From a checkpoint of a small sound classifier: mfcc input, 78125 training examples.
Rows from block 2, named by matrix and row number. Rows with one number belong to one neuron. Each number is 500 + 40 x the weight over its row's rms, rounded and kept within 0 to 999. All counts start at 0. Numbers have three digits each. After the name is the row's rms in percent of the matrix's.
# fc1: MLP up (model.blocks.2.mlp.fc1.weight, 1024x256), inputs 0-85
# fc2: MLP down (model.blocks.2.mlp.fc2.weight, 256x1024, transposed), outputs 0-85
fc1.12 111:500500469500413500500500434571433500438482500422500435481473500437554523500500500446571433500555461500432500461500405500442500500454531506517550500435486500500500500495452395500500500418478526500430500539580479568500472500500539500434547427574500446500461500
fc1.13 113:500500549555541500500500505421483500429500500420500500500500434500500500574515459500455500500463500471500500490399563500535500553500500500500500554500500500534466500500555500500500529549500518456546500564481538500445463428553477463449500500564500537500500506
fc1.14 106:470487445519500636459500508500500500531500569597500490500500500500500500560438500500517500502425550500500572517500575522500500500642500500427531427555500500500524500568533539556429500439382508500500500586500428500500448500500500551585520450500500433500521500
fc1.15 107:541429500423552595628483500500527500421484500416500500500468490420500500500500500500500500416500500500477447481534500500500500500500500500430592500500500500500500527500500500500429601575500500483500500534500526466500500553472500640500500514500500500500483549
fc1.16 098:500541500434435567500518431583426427437520500432500500440500492500500500488554508500500500508530508500500565500446550458471538500465537500478500500561500589500500500500454497547500481507500563498500500454500500476456500500426500591465590500538500500500604500
fc1.17 091:500500374500569537500500500500372585500500445500500539517500500500500500500500500500500500500416500500500476500500454500500505500500605584500432500500500514481610500500500500500527575454453439500500529500435500500500500447516500500407429517544500500500500500
fc1.18 083:467500500500500500500500478500452565413500500609416500560500500541476500454500464500500613560500500500482500500500427492500500500610500564500535430557544424500500441500349522471500500557469500576500500500454529500465500500500500408500500425559500500601500500
fc1.19 102:509500500500500581500565500546472474558500500443500500570446433555451516500500500454500500500539500527547435484463561480500491544566394506500445461500474571433466552503477486500530434485566500449500500500500525489500500500500462477566500500472404543579500500
fc1.20 097:500500463493500494500536500557446434434550500500412511500574433430480452500553569442550500500500500500458497529445618530500561516500457500539500500500412527500560500421452500500500500435500500500500500500455500575500500500500542500541500500467500454500490500
fc1.21 120:500455427500509500442523500465500500430573500532479547560581496500500559435470500519500420560513560533477463463500540424400500526563500426500451500555500500577479500500558500500500538468447470500500576568427572478500500571500500500500520500467446453460432464
fc1.22 084:500500492527500500536500454500500571465521500500500500417535500521500492500500500500500500500500453500500473500590453500500500471500588477539567500500500500500500500500535476451535482500476466540430500500500435528470500435538647500424500500560500500512500500
fc1.23 104:538500394500548500462534511532500500500453500500500477500477500525421526500647500506500500500540500500456500500500500500401500500500444500500559500500500577500500500500500542430500592500500500536460500500500559500500517500459572453475453500500575500542572479
fc1.24 085:573500521524500417521500500500500575500500483500500500610500500500429500500500500500623398473500500500513500553545500500518582500500545607483500500500461495591500498500500417515500433456520500534500469500500400427500498500554500500500452543526500500393551500
fc1.25 096:500513538441451500500500466621500500585500440528522500500563500500515500533500500603533448500461500500534500500500443500500500461500455543500498552500446500500500500560555500584500500500433476475500443500584457500500401500450549500500424531500500500500492500
fc1.26 108:500500500452500390500541570500431415500500500500464500468500448550500569442470519500555481459500463500500500553434500500455500604500510418500500508500532568500500500559500500500534500567469500569500500500435500460500500531500500500500500455500500500604449511
fc1.27 107:500519535454460450500478500500500553500500423444500500462497500574500513500563500568500446449500583468500500417468555500500561508518510500500594381500500500500592529500500500500500491594451500500550483500500458466468447543500500440549399500500500454500500500
fc1.28 098:500500500500500550500581500541535500500500500554534500475500500500500526500461500500415500441500500500544500500525500487500533546500571500500500500522425451500389500500549430500459658477500500452546500500500500500500500460500500500500460500500500483451446471
fc1.29 083:444579461466358500517503426570500546513468500500441540455500500440458500500523500440500500500576500500382500500592500429541500541500500479500500418543500474500544439500456451500500531482471500453500507500586500419500497417454551500558500500500460500572500500
fc1.30 112:480539412500454564550514500500500500535500500495500589556542528500475500401500467410439500440444500387500500500459524352427552500500579502465500500477491474461481500500500500407461459437500500500545582461383538500500570500500445500512500531500500460500447500
fc1.31 102:494497598500528500500528591500431423605463522500500525500416523500483541500500500500483500500500500464558400415581471404469500432500500500500553500500518500500445487500500500444424500500442500500500455500500500500500500500584545478550573500528551459549550556
fc1.32 099:500500535474536500557457500500519500500537549500500500500554580500500524498500463500614500562507500534500399534558500500500500500500500500427500424500500500500546500441521466592500458536500453500582500456462500500500514500481421523500500581500500507441500535
fc1.33 115:500500500500500442559500421530500445486500500420459402500500502496487517566500483423500500500500639475500500500500500462500447460444500500500500573500500439500500500441500500480475522544500500476500545500541500494500500500593500500500559593500500460500581467
fc1.34 110:419500538441434481500500500500500500500553500485463500534500500437544500481500500500592500500532451469500500500578500500551500484587500500544500485410555500500455500500500497500500468404459500500538454500500481500500444500469500500500458500500500477500500500
fc1.35 101:563500428500552500500575500500500533500500500500500500432442500496458500486455595500456500500500555500482500500525500456500500523500500452500456531451432518441500500427560564530500500580519500385591419500458539571472419411500522512548500554449500566383500420
fc1.36 089:508500417512404500438500542527453500500463475500555430574455519500500620500446447500471496500561583500500500508480500597500485557425452432500477500500456549455500467500500500500492560500500486479500544500500450500500571430436500506500500392500500500468469500
fc1.37 121:500500500548500500500500500550500422582443483550510426477536500563500500500500513473500500531459523500476535401500563448449500515445500545441500500500500452561517500500500500450584500525500500546414559500421513451434500478438500455500431417394500494527500500
fc1.38 101:478500442500500500516468531431500523500500500489417500435500500537456500559500544500500434546533451500458472500454500537468500498500500481500500558500516470431471463500500500421533466500439480440558500451456539652515535500584424500500500454457454500512454471
fc1.39 099:500448500500559500547500523500366500500500447568527500410500452589500500500500544500580500448500580500500500463500551500500406599500444500500453500503500569500569531474500397500407457430441500500516534527500500500536500572500567500528500500500500500500500500
fc1.40 094:549561500602500443604500500432452500442574500564500500500532500500461506572500500500500500500500553500500443468546606500500500500500500453500409500500545437500467463500500500490500459585500500500570556500548452467439555550528515428500500500539443500500500500
fc1.41 095:530500506463498500549552461500528500446571576448500500500481533500579473500449500500409447387500500500500500561500500522500500500500556476500472575485500402375500455503500500500500500503500440462453500500579436500500500500500605500464500500500423500500519539
fc1.42 104:500500500408500500397602500500500461500500528453528524500569500500500620429494494479500500500500521500500468562500526443543459531500500567500500500462500500500500464500500476500500500500500548417542500502602540500380494553492585500500478435523436429435408474
fc1.43 099:500527500552500500500493500589518500500500500389500509500580500592445554454395500500541487500513394500442450527500500528500554464500542531500508500500500445524500377500541543500500421500500500555587442578415547607478520500500500500500500500500470554462500564
fc1.44 100:500500500446500500500500500585500490500500531435453500467500500500500500504437441500500442542537500419500500537500500500593500451500500500544500555500578500500500445500500500500500500500500500500470500500500500500388500513518472615500500500467449479500460482
fc1.45 091:500473539448500596580500582593456535500441500581500518536500500519500448554492500500469481427562560500500500416514500500451500500500500500500533500500455500500500500500444418455594500524511500439424434500404548463500500574500487500500433423505500500500449500
fc1.46 113:500500446500566579455500430500440500500515576500539500500504500500466443500500500454500463467500452500500500500464593500500500524594500500430579500500481536500568540500500500500468497500555563595439500500515500500500500525500500567500620453480500467440555500
fc1.47 104:500500464538500500500500500500598500565418441547557500569500582500459466427521463500425500500500560604500500500500409500572514432500557551500500526500461500448436500540528573500500500500443500516500500455511449548549472467500500577500468559500500462563546500
fc1.48 078:598585500457500500479500500543500500440500500590573500500431500466578500500546500500500500500476500500500530500500529558500500500500463500500500463566601453500456376446435500500474500500500500500547552500500500500545500539500401500500500500500456619500500500
fc1.49 107:481500406465536444500500500500510500500500500500500500464381500480425500500500427593500518617500455500500500472533422500430500500500500500500500500480500500500414454457500500500500500500500446461500500500500500500500500500570553457529562500500500500528500500
fc1.50 104:500500544500500500500454500465500500552500500500453524500500500500566500568423500500568500560500526500478500493465611510439553542461500544500383500500462500523500500494500500476408553500500500500500500500500550457411490449540417410450571500562564500543500401
fc1.51 101:420500500574500555527500584522534473500524500500500550558500583500471500500500565500500500500578608500437572500524573423500430500512470494500460500500542447500500500500526500461500439571546416464500500517500500399500589500500511571500500533500500500436500500
fc1.52 100:395500515542576500560500484430529555447623561457500500479514426582423500500500500471500575426473500486563500500503514469450455436500500495425500515500500500500500571500500453428500500500500460500406527500500482467500571500500500550500539470500500500500426500
fc1.53 091:500500557522536500529500565412617500481564504500500500500531542542450500500500457500500432390424500500443360544500453470500500500474446500552500500521500500553500507500548452500500451500465500500500500500500500500500555500408500500542445425530500500540575500
fc1.54 100:500503500539528500393500500571441500500500552500500533446500461500500537571500524500507577450464556528461570465438557486567550500447437500554588448500500500502552500561517491500500500438548500496500500470596500535513500500500500500509448497480500500500500500
fc1.55 110:500500478500500445455449500420560413428516553398500500453478494444552511578530500418500465500428576578430500500538500500500500532477513500445607394500500549500471500504500500451450549500500500500515548473477449475527470500500500500612430558500514500551500500
fc1.56 087:537500500500500460456517444608567581500500500500500500523557512503505500500437500500500391505500543544407537500500466500546500500500545540500520500552500430500431500447473500541500500431500602500475473455424409500523500500500539537500481538500500500500598500
fc1.57 081:475525443436500500553500500541562567586500557561506450429440500485438573500500425500500445500500500560424436500500500500500500461526500440543500585430500569500519581500439500500500500500500467500500500403478474535453514561500563582500500500500500585500561493
fc1.58 093:570543500500500571500434500466514416500555455500432500519430500500586431556500500500500504500412500526500545500500500500500553589454560500500500561500500500450490494476467470491600500500563500500500500500500500395516432500500556500500535500439500500601500500
fc1.59 098:407513500500500500400500500500500500451500500500586475500436500459500500500525500500500584500463500430500500417553500549500464500500500500496534500536500453444500422535500542438520500387450500500545485500500500500421500500447500553572500539409520556589544470
fc1.60 097:500417454463500500443563500500500445500500444443552420500500543500500535500500528489527500477421478500564470500500546500500500532500540517500503500470500500500482548500500500500500500500500442500523500424389482500500544433464500414500540500500500500480500500
fc1.61 094:452500532536460457529467500483500500500500500543552500500500500500539500583500500500500500465500533500500500443466500481500500542500500500500500467548541500500500500500455537467565576500464500545461500515448500500500500451500500500500537598563500500451500500
fc1.62 116:434442500417463500415534443577500515531500455440500537500607472590500471626500497500433481487573500500500557542403500500500500520515448534539553422477500500500435560481500454500566500500546422500500463502488480500500500500500500500474529540493500558500500500
fc1.63 105:610500500536500437553429443500500479558458500523500500541489500378452500500590500500515500542500500540439500500548500456409500575500500475472500462500500500500544505540552500471500500500500560500516500527500500564401562457464500500432500477500500500484500500
fc1.64 090:500480564478500443472543500500559420500500500570457431500475500525500408591423481500500500579500545500482500500492434500500500500500519464519464500500532517500500462500500558480500500500445500500500509500500500500528445467500500592577500532500445463432500500
fc1.65 099:500500489385460367448500515405500500500585500500500500466539524500459500439500500412531507626500500500549556500434587490500486500449412500500424500554453426500500500500534515500482500500500500500500500504419500500500500500482555452518531500525439447500500585
fc1.66 107:481500565486569500500500500526542500500500500565545522443500543500500435500499500356493500517582519413603487500500500500449643392521572429500416500427451517500500538534568538500459550457500499477547462500500500452500500500535500500558500500508541451430500500
fc1.67 092:500461500500500500577500535500453500452500493407500500500500535436546528554415536431500500500500500588500459513433519500500500500500583500500532539500500500522500500500500500500500500462437550500446500528500500500500587500500500498500500500565500500503541500
fc1.68 112:500500500500383500500465500500395500533467457455528516414452536500468500500591608475448471516500500551500500500500500624450500463500595585435500500401500500500500500524500558500500546500500500500500500500596404527378455500480500598496417560500440541500500500
fc1.69 084:496565500562500505500500464500431500570500500500506428500500500461500466500388448500470583500500507500586500500535548465500481420500468489500500500500500500500500476500500500500500545500500424500500500500500500463399551500454455500500544466599500500500500500
fc1.70 090:500500527500500547500500500500381561500478500381530500425470408453500500500500500577500500500437531510500500500517448500650500500500500500470500500500438500409500500445500520500571500500504500398483500500500477500500516394500543500478500500542500535500419500
fc1.71 091:412537473500500500500497500429460405500431500589500538500468500557500500445454500500500493441500593500562500550500599500500500461445500464549500500449500485500438500500557500500500500467500500500500599500500500500459478500500450584500500519500420500519455500
fc1.72 089:500500475530467500500450540562500481500548529500528500378500500500500459500427491452546400500500500500500434452481500500500500561500500500464500500500500441437500521572469500434449551500521500484519424500475571500500500500463500500500500500527450500500500474
fc1.73 100:432500500500464500500500476500547500500444525500442556547454557444500557548440432500564500500500500500548438500475549500421500421540500500500500500551500477500474464448500500500483500500500624441500536537500500500500534500500554591611500500431473428500552430
fc1.74 091:525500602500500500500442445531569500569521417401540500560445500500500452478500637434577500477500500500456445576402528500500506577500464440500613500500478540500498500466410500500422500500519500536500500580438500500572484500500540548500425547547551575500500597
fc1.75 097:500500454550500572517497468464610544500500519547551500522500517467500500547464500500500472500451480500500465500484441478523500431478480500500468387500500500500500485500562500500500500572452493504563500565500500485500500500442578581590550458500593548500511487
fc1.76 092:497484555452500567500500609500427500500500500544543500545550427500500500475500500580500500500430615452457500483525500569494544400546500579551464485554500583464500517500500548555522544500439500464500500570472500469458572539471450528499466500448500500441439500
fc1.77 111:500557436539500442500500588555500440407500439522569500427500566571571500507500564500453500500500509451465489451500467379500500500500500500500500529539500529442524500555500500500559493500488500506500459439400528549500500481500516425421537500500529500509469500
fc1.78 110:500500582517461500479445500444500500539500520500500440401500495500459464574525490455500431449467500500466500500500451500500431530500472584500462500442422432500500439430500500444500500429540442500455469500500500518500584500500468500500549450537500500538580476
fc1.79 099:500500537355428500500529582460523500442418500469500474500494589500500500601485537500500500500416500500500472462457489525500394500569404428442500500500500500448518500500527500394500544575454422500521530500500500500500523500500477500500528500500527500537500500
fc1.80 101:500500500500500500500558475570500541500500439500597500500500576500500411500500484549500500500500549572557500500500375494500478500453500519500566516493500500471611500515500500463475500500500471475500537500500500493467475500500549555559428500500485500500500429
fc1.81 090:568568500401573500637575500520489455443477500500476500500433500500500500467595500500500465500500447500500500500444500500500500462464500500426500561500486500500407464520500513441514500476500500500527500618500500500500500544507500500457500497500500470500550500
fc1.82 088:500573500500566463536500536446514497500500500558500418528416472500500500500500564546500500500500556544514500432500541447500500464500500500500519633560571500500500537500500558539500583553500500500598427534500522454451500500500500500565500500500500500500500523
fc1.83 099:500519482472486440529500500435500568436538500500574500462446500500500601391481500500500484500541568548500529500577523500500500543611500500500437500500450500555500500417500481482500500500527500500409460529472545500557439500448568469418489500500500453516500500
fc1.84 096:500533444474500500471478479500549491500425500500500432525500499500555517432481604500500500437478602500473500500469500468433423587500500576552500500500500500500500569520540511500453555542600555589500500403500500455440500500527479500575500500507500388500500500
fc1.85 113:527500433434439583530460500551500468428500442497500459500500500481453500500500500500552519500500560500500539500475500485500500539548557471493500500447500469500470528463522500486544500500545458500410535500490500453527527478500519511500500399554557468413552563
fc1.86 091:500513500500500500500500500500500544560390558500500500538562500521543417500470500470500500500500500500500415548442425500500579500441399454558426550400415556559500500500455478500500500468500500553500500500500500500529500526500500485500513530500500454442526394
fc2.12 107:500500500500500500511500500500500457538500500564494500436539385461471409544500382500478500474398500500500535461428500500500500500500500500458500432500500500500500595500572500485500493558558418500500557500481456446427500433500484500515500500557500500500500558
fc2.13 111:510446500500450475500442434500542500461506514500447495500500500449500418500500500440444500494500459554516500409500462452451500500500500500588500370500500581584500500500500476500500423520500500393413500500473510483500514481556453500477500521457500584500467486
fc2.14 094:500469500500500595500571595454500500550500500500500500472500435500470460500426565500500500500500500578500500500500500549487500500463577610448559370500500500531468479458500512500500432560500454435573500444500540500500500500494500454500584500552500384500500464
fc2.15 101:576601500550500500559462500500500554627549574567503500483522520500500500569518550500478539500500532532500500500446500443500500500500500562536500541500500437454471463560485500500488462452500548413521500500500500563500598500533454500500500463453500531500500500
fc2.16 093:476500500500500500467500420500500576500500500500549456500500441418500500472404500480500591500500444516531426578500565500500488663514500500412500500500500500500500451483456500405466482500461500430564465522500472486508528545573521472500503461600500388500500500
fc2.17 084:529411500500565500566500500500500418453500500425500500490500500447500565500500500500500582500500461500500423500500500500500500500588444475500500521500459451500525452460500555500500500414500462561500500500500500571500500500500442500598500500604500500523457474
fc2.18 085:344447455502516500500407500469452393510500500568544543500467500409478500536500587500550458611543500540625500526500500531570500416500500500500465500490500521500634500429500500500500561500500440474500500500510458500500500484500500569500529634500500500404486605
fc2.19 104:500500533395500457522500563500442500500500532500500500477422500500500500500500480500500500393500500500500544500546620552500500440500500568500519516554383491500453527572571534564544500470425500500493500580433551500500500500500436405524500490500500469569500445
fc2.20 093:500500500500500500500391578389442456563575500500500539541500550566538541544500491500494532594483532500500500504473500575500493500500461500500421432436500476570500509566489548505500500500535500500500532551525500465502500500524438537563500500500500500500500533
fc2.21 104:535530516500490508500435509533525500456461500558500437500547444500500537500500412465442500530394500428533500500500512436500463525500548500500500552519594500500500476427484500500478500500499500500500500454500500534427545500500517559486580526500500524465448500
fc2.22 088:500500464465453500585500465562500500456472500500500452610500500500455484530557500546500500453500396582500473577500500500553500500385475551470500500450500585500550426500500437545500500559500526500570473500460500500500449498385500483500500500559500496500621528
fc2.23 101:386500561500488553542432500500409489521500457500446500500500475500500564500426500470446553495500500522500500500500426464500500500484496631500500500540485500500435420500500582500500579500500500500569549500519500500500500500500500540500597341557453472479500443
fc2.24 096:429500599467500500542500503500485549546500500549500500500500500557580450517500503516443518537500502500500500500411575537504500500447500521500500560531536500473500492500500430500440509500420519500595590558361500500582526570500500500386401500503429500552477500
fc2.25 094:500500500500500500465500464452474500585454500432590533500500500589500500500464500500448500500468500503500500500529500515428470500473533516500500516538390558586531500457500500500500545500348394532500500500498500500500500500462500500500500500427429500520613500
fc2.26 104:483485500532500500564443437500500491500554486500568564574500567529500500555523533420500434460500441500450550500500500373617446423472500476439537500450517431500450500500578500500479500506485500500500500500500500571434500488453500371500545536500500500379500500
fc2.27 098:496500500443523500500471500500500442500500500500500500435576500455528500500478500488413463500541538512558500500500500470506500536500500500590500525576412504500540447503486529500533483500500618500515500428652500500500500500500500562500500500500500465500581500
fc2.28 102:500565500646567552500518500434500500500500500445500424502449578500519556516565477500500500465500500500499551543500500579523500500500542511500530500534452451500500500500500500500516500500485521500464475500458500500500500344500500540500448500569558583500523459
fc2.29 091:500500473554500500500500614500528500392575500500532500500500520500448500500500500500502500418464500543500427500500574500502488532397460487455500531412500500569443437500500441500500421427479500500525620500477500420533576500455500535555500500500518579454500500
fc2.30 101:500442500457508545500500500500503500400500500482577508443536531567517520500500519500500500500530529500500569500500500539514500500500508500500500523545500431542500489500470532542519539549500500510500500500436550500500500500500500428531500500500485500404500488
fc2.31 102:414489500435500500574500543486500514571525499500503500500500569500492544434587500528543538572500500500500629560500559519500500546525513500519500500432500480457500500407547500485500555486548500558532551517500547500518438429500452500500571496520421461500500500
fc2.32 094:500500500398500539432500524590477500533500500460500441500514570479500500500500425500500500365500436500500490500500500458500500500500500464517586500500500500514500500534500464373479547515519495483467500500481500500530448455586500446514553429530481500576500465
fc2.33 111:447500521500510642488500568456532500583517500500453500500574500500512545500480451517448415500534554500435500514500470500500500486466500500561500456600500500464411500500534472368458444549500500500500535500500500476468440438500571522427541500552601555452500500
fc2.34 119:376500477442484527493500500500529500367500500557485500613500504500579500500450500562436500500523500500500410453553500536500481500504436514418500500500500441536541500500500500500353542500485503500500588500500493500576500500500542500455500500460500445472523488
fc2.35 104:516496544500442535500500500410556429512562438509447500500510478471500500513547500568435500474500470500469500540500500500581464500500500500519536447500500527500519500586500487432473440426500500679441466500498567500500500461500590462500453500467500506500500584
fc2.36 103:468467448493543456524500500554555548500500481479500500530500500442500530479482500500529500543500547572500500427500561500511584561529500500552529438533500500526501500500527500549461456465500503419500446549569500460470482500586453500500437500406510500494414487
fc2.37 110:500500500386500441500500446500494561500500573408603524458500551466516500500500500523451589500500498500428500500538500500524487459498584459500500562500594500482500449500500439500479500468500500405521529404500500526581500500528500554500500500500463500544421414
fc2.38 098:500417551500500500524500500500433500500575500448500453543500495448500500500390431500500561507587454485500520500595586500562500500500500417426500569579500500500500515500474499492374500430500610495500458500500540499581469452424444500462500500500500500500500500
fc2.39 101:500562528500500465500525555500558500500528556500467500500434500432553386500500557500500376519500486500417435602500533500500442500500500500500487477503500500524500500430535554500500525500567500513466500574446562500500457449500500513550500500482500500500500513
fc2.40 098:500448652483500500500514500500500552394500500544500500423531553500484500500492500526452500500497410418500524462437500488452460500524460539457432444500577500520500500519500420479478500500533500417492475500406500500432500402500474561500440419439475562463478553
fc2.41 093:463599500500493612500500446500500500584500500500519499500500500574500500442500500466500528411500500500535500500462500464500444500500582500500500551470500500632504411565527425584540500500500559551500445458613500402500500500522449464500500594500419443500515517
fc2.42 092:500500554500500500572414500500559576659500425596426428523534539500500500500500500550553500528500500500500500500531500530500614500425500500500500424586500500500500500428591500500500500588500500500528578500500500440470467407549500419551500500500500616500558513
fc2.43 093:548471500500500428500500469500629442453500500500500468500435500534500546382454500537450500545500513591500500500580500500520520465444500500500500500616486577462500539464541500500461500487559500500482500516603518500500500512474500499500535500461500515610500597
fc2.44 095:500470500516500583500440581511500500573500500500500500514500516500500500500500564500500500500500429449500500500500500463500500500500500448417500500500543500550424500500500500505569500500500451500520500500500530500500461340500525476460455510500500478500500500
fc2.45 086:500522456630500470508556500500548500500426508562414500500520500500500500459500500537457500455633485495512500500519500500548500500500548500500480429500449500577485500528500518500500500477397454500575566456444500500500500500500556500462500534486500500500536500
fc2.46 112:500500491500538555500500580500502500500500468500538510500549434523477469500500423452570557500461500500537607552500438412493440470472500500494500467463556500526417500500500500500500520533500500500500500500556461500500500446500500521500553500526500583563500627
fc2.47 112:404462500500542500520527542500500500540453500482439514500500500500500500572500500500583500499402500527551527500500500500411500500500464500475500500438494500500542500422455429500591403548500500500486500500500500439500425500500444451500500410500500434413477458
fc2.48 080:482500535629500545500481500557500500500460614436493450500538500500500544500486500505411500588485500557452362500476465500436500500500500408500461488459500570500500460500500474500500500500500500577590425500500500449486575500469500500439451500500500500505461569
fc2.49 116:584500500500500500539531510441448500500588500500446500500500468500529408500423444500544500444500428500500500500452559460500479535500550500571521500500500412500500547543423447500500574500494500581500500530541564500425500462508530521432419500460520507500500500
fc2.50 103:562500474461500470570521399454459399500500500426570459500500500500462461500540537539500500534513500500617461565475427581500471500510500567506500500538500492408537500500548448539500500500500500528476602531594512500444475599443551500512427514433500584543544500
fc2.51 104:563600500510486500436500470500549500500401500500462458500500500469579553500500500500578500519449500426500500500455518549500537413600544500443500500571559602604437547466537523581500500500500500500500500500551500591449622500500500569512500500500500485423500500
fc2.52 101:500464406500624452418500500500453500500601553540500568572500467500444412413500579500500574500532500500572535443461436500500435504488580500500563500500543500500533500500569500500500500500500568468500500500542500500509470541500500479500500500500500466546580475
fc2.53 094:500500500500451420500500413500500452553487468553500500465533446500500472500513500500500496606500500578552500407470438444500500500500500500500500539500477500500443500574500490500462450500454500517547500452403500459538500500591550500500500500500520500526500435
fc2.54 096:535576577500500543549435500528351500500538476500524552500500500500488531500500507541500469500500593444500528500500500500439500500379500500500500500500500479500427500428447500500447500435500500457500500500500500609500500500446447519597474387500579500500420500
fc2.55 103:500434500514431550514500438572427538500500500407500500500572500500500500401500500479500500510524500500500500500519500434451464597445450545500550500519449565579450500434468533500539452582500500560500536446476500500593500500490438545505500509500500500500500593
fc2.56 095:484483500500417557551500562466473500406500515529452500473389562542540500500522444500500500500500500514500500500562500550520559500385500381500500500500400540500500529500500500500500500500432500527500544500555529500609500500512571563500500500578432500500500500
fc2.57 093:478532500500463456442500547469500500511500500420500500500500500458594500447500500595552500500500500500500547467500500500388585500382407500500473500561530500500472500582500500530533500500487395500500500500599500500500463441500455500466500413500500500445500500
fc2.58 093:500500500490500553439500563477481502500470500450452500500612500426393479548500569564500500500500500381500500500469425425431500500500500500500491500462500477542500539561500554494485500500500500500500500509552500500500500494480500500500500500465567500500502530
fc2.59 096:500500500593500441500478500500500500521591570522534500500500500454500410500500500500500500500585460530500500500499500588500524500478457500500449426500500527500549500500398447526500500589500509500500553620500500490634500400500420500500484588500500500500506500
fc2.60 104:500500500500409608500500453500445500500500500500500476567500500493535500500500500543500500508613500500500500550500562512451500449500490507500471500500500500473467500547500500500521500407500415532474500500525500462500500468500505586500503391500500563470427500
fc2.61 094:500495500500500424439500500455504468545500500500428500500500428500500500500500500500486648581567519471500500500500500500500554434643500500531500500500500461500500457532539500500416500551532500421536606500524560546500451494552509394500418432500500421500463500
fc2.62 110:500500500497500500444408574500500493500500500521497544500500500500534500548500476500460500625587467500432464500538500500500500500468428500445399500502500500464491500533500525506500500500500500500469500482500478500526500500566599548440500498521500425500496475
fc2.63 118:444500523494500500500500459500500500500500500390545463382555478500500500513440476500500590482564447413502500500500493467500467458495483500526500555500458500515500557547422500500500480598500500500477478383500500478592535500459500544500500398436511444500500569
fc2.64 099:441538500500500594500500500500390500500531500500576500500500500500500538500500435500564557500539500500454527500438519521500500500460491500500558500500475500570500466582500533465500451576449413470561495500574426500500431580500418500464500552500500500597424500
fc2.65 102:528605556569500525500459500559496556530559441500500495545536500482500518466500500500500493547454610548500500465500500473420532547500500500500617500465500500500518500500519500500500500449429425500500500528426560500500500500507491500440500485500500500500500500
fc2.66 106:541556500500550458493543400542582500500477430500500537471500575555490500491476500459481570500500500435500500500535450500500537500500420531500500444500500500500531477493500491483500548500573500500455500486403603445500396500500500500607500550500531536524442500
fc2.67 100:500500500500500500559500500416500500500500500615500433500476500429457508446500457566500401500500563500500500500500500500500480481553555460554584496474528539436500456500500500451500499477595447500500546500500500477422575500500500503500545500494500532500443470
fc2.68 102:500544500500500500500500543499466500470500520500500500500566500500500429450542500500562552500528500547500583500514537500507522500500469419500500522435481500447561500535519500475445544500500549500591500553456510500546555500500500429462500567500500418500453500
fc2.69 091:500457500528500385614427553500500586500470527453500532500582445500502500533526405500454523484433500500446500591500500624514500521550500500569477500500561498500435500560453557531500500500553529500500558500500500400545500465447500505500448500475543500500467500
fc2.70 086:500456500500500500500500548500496500478482500486372523500388599500500572500500500466500500500500556395500523500500544520500526500563500512612511563425500500541594509504470500483573500578500508500521500500479483500500500520528467532395532444500525532500500500
fc2.71 088:500500500500605500485459500516500500649482500500500500454500496543500537572500500500500500482500435500403484430461533390435592566551445500552600500500500518527518500544500409500500500489611500532493500500500527500608539500500500500500500500500523500500500500
fc2.72 085:500476500500554500500449442553500500500500500567500500500500398500500543500500500610473491500500500500657609500500500500500500500580500547534569500500500500541514500415557500500500437500422484500500500500471500530500500500500500500478533500500537570500500514
fc2.73 099:582500581544500452472523424536500500500500477500500557426552500500451445472450453481565571500426500474534462514500500500547520500500500500500545432527492492438500500500557500574500477482393500500500500500500500500500514608465453565500462475500500500471407500
fc2.74 104:446500500500500373500606544500500500500487584507532500444516487497545573500500576410500435535500500455551527437454440500500500500533500500500569466493575431560500513452590500500516410551535500470562500463557563477500587434500552500500430545500500456558500510
fc2.75 097:500500500500473500500500500465500557484408407500504500419500500576517535500581500500500486516403500561500475500500500547458455500575500500562431466500461514532552546500540500518541477500500500524500534500472500500500481456380443525500500402587500500500500483
fc2.76 098:551500500441500449557500426558500500569500500500422500523500500500500534500500500500500500597535500583543548500501455500536500542467572500500410448500520500516625500500500500466425441500486500432541500456520571578500509482481500458500500560500500521500520556
fc2.77 107:500500500514525427462482500500468500535500550500496500477500608500500500500500511541500480569500468540516500500561455466460570500563500398522449500500500500547500527500500500432500417490500500500517586603500500500459429500628500453557442547461500500494457544
fc2.78 101:500500500500500518519587500500543500500500500500500500500566500367500500500500615500500620580481456567524500500456533521476500420426500500490557481492508500490500500363527500500469500500447500500483500528486569500438474500500408500519529562398500500500462500
fc2.79 097:500500500500500500500546452500463633555533558500500569449500455500500553544500496500474550500427584500500500500542547500500500539500525588500500447464626500500420513485500419500495406452534500447543500556452500423522500500536500500534434500527500480542430454
fc2.80 086:500500410592562500500500500500500530471500500500500441550547500500500500500405500458500500551469585500551475541500522542451455532500500435471500500500554500500500502559446500500453541465536500460581421500500500500532500448500500500426476429500500500500480500
fc2.81 100:544500500521500500437500433557455500559534537500426500500551500489476500500500473601490500458569500539433500500607500557560519500500561500565500513532500500543553587547503450425500500564598579500524486500500475500513500590440500615500568500500500500500522500
fc2.82 089:398500500500491500531500447500500473419500500500500500569540500424500500500500522578500500500500453500500422455619500500560466479395500466500447402500500500540500500538526500396500500442525500500509500500500465559580500500540500518475500581573517473554572452
fc2.83 107:594483460500526500500475500500607443524500500500470500558500570500500410500471438500609514542499468469456413538500500611500440545500500500592500500478500455592500500500500500500484406567500544512500465500500500500484468500487473455500477537451500500632557435
fc2.84 098:500500484500434500500594500429498500452500500500516536477432395402462491481500500455500438476558416500546445500500500525500500500500384500412500545500518500503358500473500500492500500500500500500595556500500504560532500616567605500500500423500500500483500500
fc2.85 101:406461459446506455500500416500460549596549559500500500500500555500414383500501500470435500500500530531500500459500566500500422500500438500500500500559473541500500465605500500500500409500475501520511413500456500497477523522500474527538472540500457525538395439
fc2.86 101:500500500560500556555500500500555393447500511523473583500500500500500538562500500539500455500490541500418440500400500500501543500500500428497500600551500500481500445500500500500480500534473401585500500500468467500424500550500500521552437549527500551500566520